python train.py --model="segmentation model" --dataset="small charts drawn from random numbers" --train_examples=101725 --image_size=64 --crop_scale_min=0.8 --horizontal_flip=false --rotation_deg=5 --color_jitter=0.2 --num_classes=4 --arch="unet" --norm="groupnorm" --activation="silu" --weight_standardization=false --pixel_unshuffle=2 --widths=[48, 96, 96] --blocks_per_level=2 --block="basic" --attention=false --upsampling="pixel_shuffle" --init="torch_default" --residual_init="zero_last" --optimizer="muon" --muon_scale="original" --lr=0.017 --momentum=0.85 --nesterov=true --orthogonalizer="polar_express" --adamw_lr_other_params=0.0023 --grad_clip=1.0 --ema_decay=0.99 --steps=8600 --batch_size=512 --epochs=43.3 --lr_schedule="constant" --warmup_steps=430 --weight_decay=0.04 --adamw_weight_decay_other_params=0
Rows from block 6 of a small segmentation model, named by matrix and row number. Rows with one number belong to one channel. Each number is 500 + 40 x the weight over its row's rms, rounded and kept within 0 to 999. All counts start at 0. Numbers have three digits each.
Before each channel's rows are labels from the 100 images, of 14848, where the channel reaches its highest value: "strongest on" is what is common among them. Only what is clearly more common there than usual is listed. The data: small charts drawn from random numbers.
# convs0: first 3x3 conv (model.decb.0.0.convs.0.weight, 96x192x3x3, each kernel summed), inputs 48-95
# convs1: second 3x3 conv (model.decb.0.0.convs.1.weight, 96x96x3x3, transposed, each kernel summed), outputs 48-95

strongest on: grid lines; trend: flat; histogram
convs0.0:504516507475476462536503475513509487505478488501526380487463502488467497622498522494508499437494430482461532492521446623486345518427481506473470
convs1.0:504524511465495495488492481515530550471566569497444537527529545485529508512502560529506506501550554509547508523544485406542424502520479441499521

strongest on: legend; heat grid
convs0.17:501504471512406491492541554513493601463488490560393473496496465380483451589486455442534443597421499487436474486447440555542512451447439495498471
convs1.17:507490470440489489489498536673491485471481532455500561492546506497487527494597500517515457498520477529517509503523502469554472511400491544515550

strongest on: heat grid
convs0.5:483338428512475494470594430397447481519471465484510451473401477505398353591502494520551503531524506520502499460434513511470492491521502525524493
convs1.5:466519603559462453524439491507563448488507496498494495482488520342536531448506504530558422508518598498544484487511494510480486453494525501503532

strongest on: one colour; histogram
convs0.26:530496538469463385481479469475456516457476493476508501513483525479492538576511457462492450454520475483477443520494546530513530454569482498505480
convs1.26:533539531489488520520536495472536478415514573470459531428496493514551500482524539450443514429462534497516522484462524484478559508518462476449484

strongest on: grid lines; histogram
convs0.15:440522479513565570516520517497517515534516525486477469513539577562526479528523568533528507529408441469509495516505520512539483448531540473576484
convs1.15:471499474442472508502483558462504537517443560470505494516537453472535549479397510461492491506511483477485492481532386563496485489525514494572470

strongest on: one colour; histogram
convs0.74:511517522530537478506488515543481466443482498546455554495462481503517524522510547506488470539518483463500541536531501490486460496542483512493502
convs1.74:450502498475513494525518479455509526434497556353498589468509496479511455508482505497498509505512506500444523482466480518522486518513495452370499

strongest on: heat grid
convs0.9:486528505496526403517484486468544509472520502493480478514419501516493499531515442526530482563550488490401470486460378495445483472449517545391497
convs1.9:588531504504490503504525502455516493460556549335493547457599507506496549508486519528449500481549533528496494535453459512501511480491499548459455

strongest on: radar chart; pie chart
convs0.44:527540472476539503522513562558572564420561532607548531568530557502532518509463486469360504458473511251455577410477499494410489464464507469446506
convs1.44:479510509531413364513545502466493448522526483535534516564529382555545481433512509573506492534507405517511432491527473501521528508494501504513477

strongest on: bubble chart; horizontal bar chart
convs0.29:524528489509500451544498500465479553524504452496597495522476557475551477474521362503508531456629565548497457523488521508514615510547514433533447
convs1.29:474480472516556481438492475487550517485512509500514422540469409469443535476529536509542487445439503454455494479492524410471454490449462416381508

strongest on: ring chart
convs0.67:534504505490483422510494476483490503486508501501466496514488444499519531521488510360465505585553426513536490488503551505495480496476465462453506
convs1.67:420493501468493494485502417532499519506507455486486550533462517498505522520504512503476498507451499498456513373375505501440542507511436499483480

strongest on: heat grid
convs0.6:494542488589497501500445436494539513355510508533533490496478495513395565552525499504571520504517497408485567575518510505436502482494522510485387
convs1.6:498491337417535432486437497476491472499486508527511530533472495470489473492451509551507452482492588444467512485478503474518531497478484466510508

strongest on: legend; heat grid
convs0.24:493482506478476455494481496470464504501542501511564481513456419496484491458493474382534525489602382482567472517518575585515416552517502509423472
convs1.24:497485481488500465455473460478475448555568542557581547534500524502454549487500498514460475461486469509510486481538451491496474456479503422454475

strongest on: one colour; histogram
convs0.27:531452482503472462501499524469488558527513500498486478500473500480479483559497588517517509530601481498473474497474535542450508506536502509480489
convs1.27:442522516508512505498530526526485511422411485404474523481415513482539493505544503522513516570472499499491511468542508515478547506523528501571553

strongest on: one colour; radar chart; grid lines
convs0.41:462483493553512654482473502475497477460455476542517544500487438516471489529487522528447494448478466479535482494593525521501474472475447465413509
convs1.41:476485519508524514462533549502505563478463514487616486532527529525495509525524526443499497524465524471484519488446522520532539525567426480530465

strongest on: one colour; histogram
convs0.76:504553551479487428500452469507474461428531483512550497513481462488503524540495518500507484464507481518496448462477464539531506498497489493489505
convs1.76:556519504512509530559523562471514533564544501629496519543544514516511508510508497483474541481495495503542534525535496488485524499509502502590518

strongest on: radar chart
convs0.72:556468498506518512507438477517536510474516503496492500328469509504459521542472509491319500526533477530522472537486506505373491474480478447461487
convs1.72:491437474528484466508450482455483467488515507537506521587523519449514440414510489435573508511555416491523564517510527530489533428469537531515544

strongest on: radar chart
convs0.4:525420495464443500500527465459466433454513519442512474449504450483538474479409491483345482469471521473419493377351476478521446463457463456423450
convs1.4:487510500540370390494458473499537447495482488484497488498488529453507482381467529600529454500503559626543439519488519467524537472535517500499463

strongest on: stacked bars; bar chart
convs0.58:461481517498475508487546505522525461496475493454479487528525455485549518520532514475501495538458547587498535501504466463508541491475469507565489
convs1.58:472494517439506499466506537506494529509454429536458533493485457448445465493500510480462495513479515413501509436497496480571491517524480526520469

strongest on: histogram; one colour
convs0.52:475494518483514487491506478494526518466516531482517524509536524502516519509480515525472432490474575512482511494518502462524562485470516499535487
convs1.52:505492535502514520444490426502481530478494533436494473502517501521492535496479509469510517468507508494467508321537540468503417522547511498348516

strongest on: grid lines
convs0.32:518476493482447411495506515478484539515517503523601395517523487448513469509491567481542609545505538494512489513497441644539520573526523485519502
convs1.32:489497488481485498429511539490493518502409481484494535463455499508477485500552570530509503503450490526540500517519458440464544479452393508592376

strongest on: horizontal bar chart; pie chart
convs0.36:493521340496523492493603481453608520475549609548499491531503496552451534564490504482395485512512519406508563422428533511443482476467554569512493
convs1.36:483375533588529609519556483441473469497554511488490502578523504428494479535521494553470445504502415448508500500519490489488485473477510503493452

strongest on: ring chart
convs0.8:485588546451467460526405385376378455472475389460454449439444450487425577568577549536624511567535541605558392530394521485455546512483529517545474
convs1.8:528465379391508404529508522520529493462487508508466519498472435546465415457460501542521404503490514511488514503509507501511477521448487509492469

strongest on: heat grid; items: three
convs0.21:554462442510476564524463469493526505509533459516512492485466539451485502638484432570503556570439350495487442496444496456446571493483525508498496
convs1.21:515526514475521527462552464518505517509557472483540514492498555568508491544564480533531558467568488514528543450490499509440415523539548492532567

strongest on: legend; pie chart
convs0.93:568543433510443481375497453520527504542477573485509494456527479436473447563469533512612477499508541514466513501271493510476557536478536539544616
convs1.93:436448531426435504514515491459446536486494518510514493467524581521505485556460512586534459460479493484508509494522524484479589519472506462501510

strongest on: histogram
convs0.90:393536481574627497427555574629599524458539516613502549524603521640554498462518472455502481466411521465533515468411461465517532468416461609462543
convs1.90:491569481557445495488422487504363526485496529502488476532514414423486571487397474458542569517524469499515449525507549491481474457539460458537469

strongest on: one colour; grid lines; radar chart
convs0.13:492504538514431567513511526513486496510453509495466505497498492427528552544556587577547450501420502535486496497499492471536481459461500473548495
convs1.13:500500499507496492535511528472530467526509497532567481571516480521541495472505488525468494396479474489428495512516522509473455508455576504570448

strongest on: grid lines
convs0.35:496491454482507547494481470460479570493562435483435370515478485504486496524509408523496582519490481509510486504487502580462467440533487472448489
convs1.35:481511507502482511387504517481492527539489486482505470560450521486534500488502504519548510592462503519506495521494606458490630487510486438486466

strongest on: horizontal bar chart
convs0.82:461533538532501439584477473524529515477526550524510484538570479485562542593581544501523517486539541513540555504478506464584533519524494554580515
convs1.82:470498427470472504508519491477476557499527450491500558526509516507459450524559462398446580513518394502514622469465498485512471523498464451450515

strongest on: radar chart; pie chart
convs0.28:516514510453486499450418408513474501486517460488527505237516505507419446477461473480305483468536472478464499446446507505568477475459554455433487
convs1.28:497514463546431398517503491475481535499502503547516516507507407433560425487491536522535452538556431567525458520512498492526491327522513507525509

strongest on: grid lines
convs0.65:487502505519491501520480506496552222482510499521475499492483534509524504532500507540502591540446425496492488500502449553469357537459481488502517
convs1.65:479501516524517500499515512493524499519426534518461512493591504501490479490506397525480509502477505498413504515520569594552584525539570538540560

strongest on: grid lines
convs0.14:492486478496517480538508499492465511519491470491520504487476483481494484622503498349517515444487389483541510526479469568498488556504509467490504
convs1.14:463518483468488509529504457479491506543472509529459524569555504529477527509488534486415484426568489490506506481516433549492488485496499484564515

strongest on: heat grid
convs0.42:528533452529557427557481585533505499366503540496504520542544484486540455464434445465370429458474475423468558456617446432517492444491463449494435
convs1.42:450449522475507498477536469501520477534552496529510524543454523535605530514502506541496486568497506561553528450515519501420511487556528542534467

strongest on: legend; pie chart
convs0.86:451520493492434477481506470499483491470425464490495530488464453489493483504484519432483563468490509471591495487415500424499544472436466433464502
convs1.86:457526518452511511472511539460517462439457473576481521476445498505464525502510487560501524501502521514408512481511460581513432502496492535483492

strongest on: lollipop chart
convs0.60:511482497489489554507509522507508496486524493533475553485468525506523496509487531502477501520519484489499493499509511521489505508512487490479502
convs1.60:551505522504509510512502412527515508409515428531337506461487484481485485502500506500455503458509510507508474523404523498484566519504516543511483

strongest on: one colour; radar chart
convs0.63:521502527478472697485502484516498491542470533544424571475515566524523522510530574588529448457538469530547514506521478491474506474475480496552553
convs1.63:482488484459491480442458497541521505524493469527506483514498515460436462526476493490428466441424489483480472440523478505466406481437339493484475

strongest on: pie chart; heat grid
convs0.54:520544454501454516579501545542560545413499510537475534510494497488489486563478635541510492461507520504450526485495512530531517417493479528519476
convs1.54:475498548501528550469484491413460517572462486475460601559519519547522580575541518525552485464501512517491496493414512525486537482502494524440461

strongest on: horizontal bar chart; grid lines
convs0.16:471510492515484360519511519504521501485412495478430493528452503503518477529482430488490544551453443531502494504491387516495567530471457519437487
convs1.16:515492516508492505510508371489521563477565429546640536510504516517534522485496485497535489463547519518487516466515579478488454510534407529527492

strongest on: radar chart; one colour; items: seven
convs0.73:433517470534491439477528513536497542480559485453483554515526476509509476588509525326493458504537452504448513482500469536557501471539517533469497
convs1.73:537474463471506494492508418466479501531518481509423480548447499466574495499430527489473498463547469440515513478516473494510498486475471477430555

strongest on: pie chart
convs0.2:515527496480504538538490528519518513519491521527458438511489503503500481629501462464511479637425343487444552522495371560449517565492488462411499
convs1.2:513530484514477479484485519517537513487421496503435483457431487477536504442502455484507497559515520535514492484468468451562565481499428479403544

strongest on: grid lines
convs0.59:491478485518490298530495510486494491527507488524499445518507535491522496506516479477511484538509419496463529482475454413475489592499468509481498
convs1.59:477495492458498506489474506469457494566467501458457540445451480502390541505488489465501502499483500501541505520502508419478508497470326467456432

strongest on: heat grid; horizontal bar chart
convs0.57:479527576466502511498397447489440507421503485525497504519487524487503558539497470454519455470476508521509498548490511486492496464496458488494496
convs1.57:606502390446480439459500504511485485551486479539521559505516511531482482489444489497537519532529532530451533459441485471505458540476502458444494

strongest on: radar chart; one colour; items: eight
convs0.47:480487504522490524502512509512520485503509510503499463513499462490515528514498458435488488527561527520457493506582456482557500486461484464378526
convs1.47:486503525507521516470520514519511504540474551426417349463517524513519492510484482512415500542540520522440507479516411518488507504506481468508486

strongest on: pie chart
convs0.84:515505472495499518488501492530505507475526527510515520470465580507472453509466503515505498439588491483485508463458527472498416489506515501509483
convs1.84:449494488499490489489483475477459458574503501499555489536572508478494577484482486503496509442537512489469493518499507485553370502488557485512427

strongest on: one colour; grid lines; histogram
convs0.25:362470480519696489476490476514516495484512532517482466509458551527518474611498533488535473505545526528523458520495458496434527570516464549504482
convs1.25:505533525510500490503521470455480540457421513444508571519578506483511511496484505534472517533431492509571517491459445510504529517588456506505549

strongest on: grid lines
convs0.71:496517537504470543500493508494526456493484542527469476474474533474468478504471682569521484491524454494514498474488519530434400473481438487495513
convs1.71:517515514506516509507491487486512506566416469505441521522400521524523549509499598483477524528524516462452507541504531589571547507502440564486452

strongest on: grid lines; histogram
convs0.68:228471432463606513518475467460471511446446474504439492485475464647483487539470498579507492487554460562528437574466498512554494479503465628541512
convs1.68:519464492491495470497514525486545446480564498537524495483501541562497482525360533523514493544504531492556484520489507544477477494556512493527397

strongest on: pie chart
convs0.10:543490477465410483562496452520516520511519568576483447552526498452466529517496534467409543444477533505444391495618459481413545464466458471479494
convs1.10:476568452560445441520459527564613525503475541497478479486493520450461511412553502527537517486495489563508498500490528490500536427474461478529543

strongest on: radar chart; one colour; grid lines
convs0.7:467549488481542459510488523514597483465458503526481615555492490511504500575526544483489454385569538486455512480485500514444516417423480547425482
convs1.7:519530505535477499498482509454513505535429495530489545555596511541525565504488500483548534566538531531513482440533473489461447506563567511496490

strongest on: pie chart
convs0.48:497418406532472504471556535444531496616488440477486498442472472519399322529478511526584511522497535512523449420507505492505524489492534529534496
convs1.48:437513601626520500520492510470483585464498507495491517479527470414473515508551502432461500483506478402483451508488489471527484409478507510525461

strongest on: grid lines; horizontal bar chart
convs0.87:457517474486531391474461505497470476515445483474426508496483437480499489569501459436518564477383532497448478480394363531496459464408438529479551
convs1.87:454475475543489484501485500482501448489510442423458478426550444475457521506475512535439498491536475527480495535527538537443569452442452473452549

strongest on: radar chart
convs0.34:472514520483498550504496519487499463502503496510585456508499499477503487536526468506539502518477460516475510507496485496507503556505517521475484
convs1.34:483496509510509508477491420500500534465467464466399499455490472471469469514480471516483500523437495520465504478388502518492589515502506539481565

strongest on: heat grid; dark theme; items: seven
convs0.20:529532492513497540497523492488491499530472502501536488497523406493512510471509535557518431599483370511501500542498473515510470569498489511440489
convs1.20:513501505483501486518505525472489541461483499532533510511481482509433505482488473491513515414447494488552497520404510488539468495486558465531519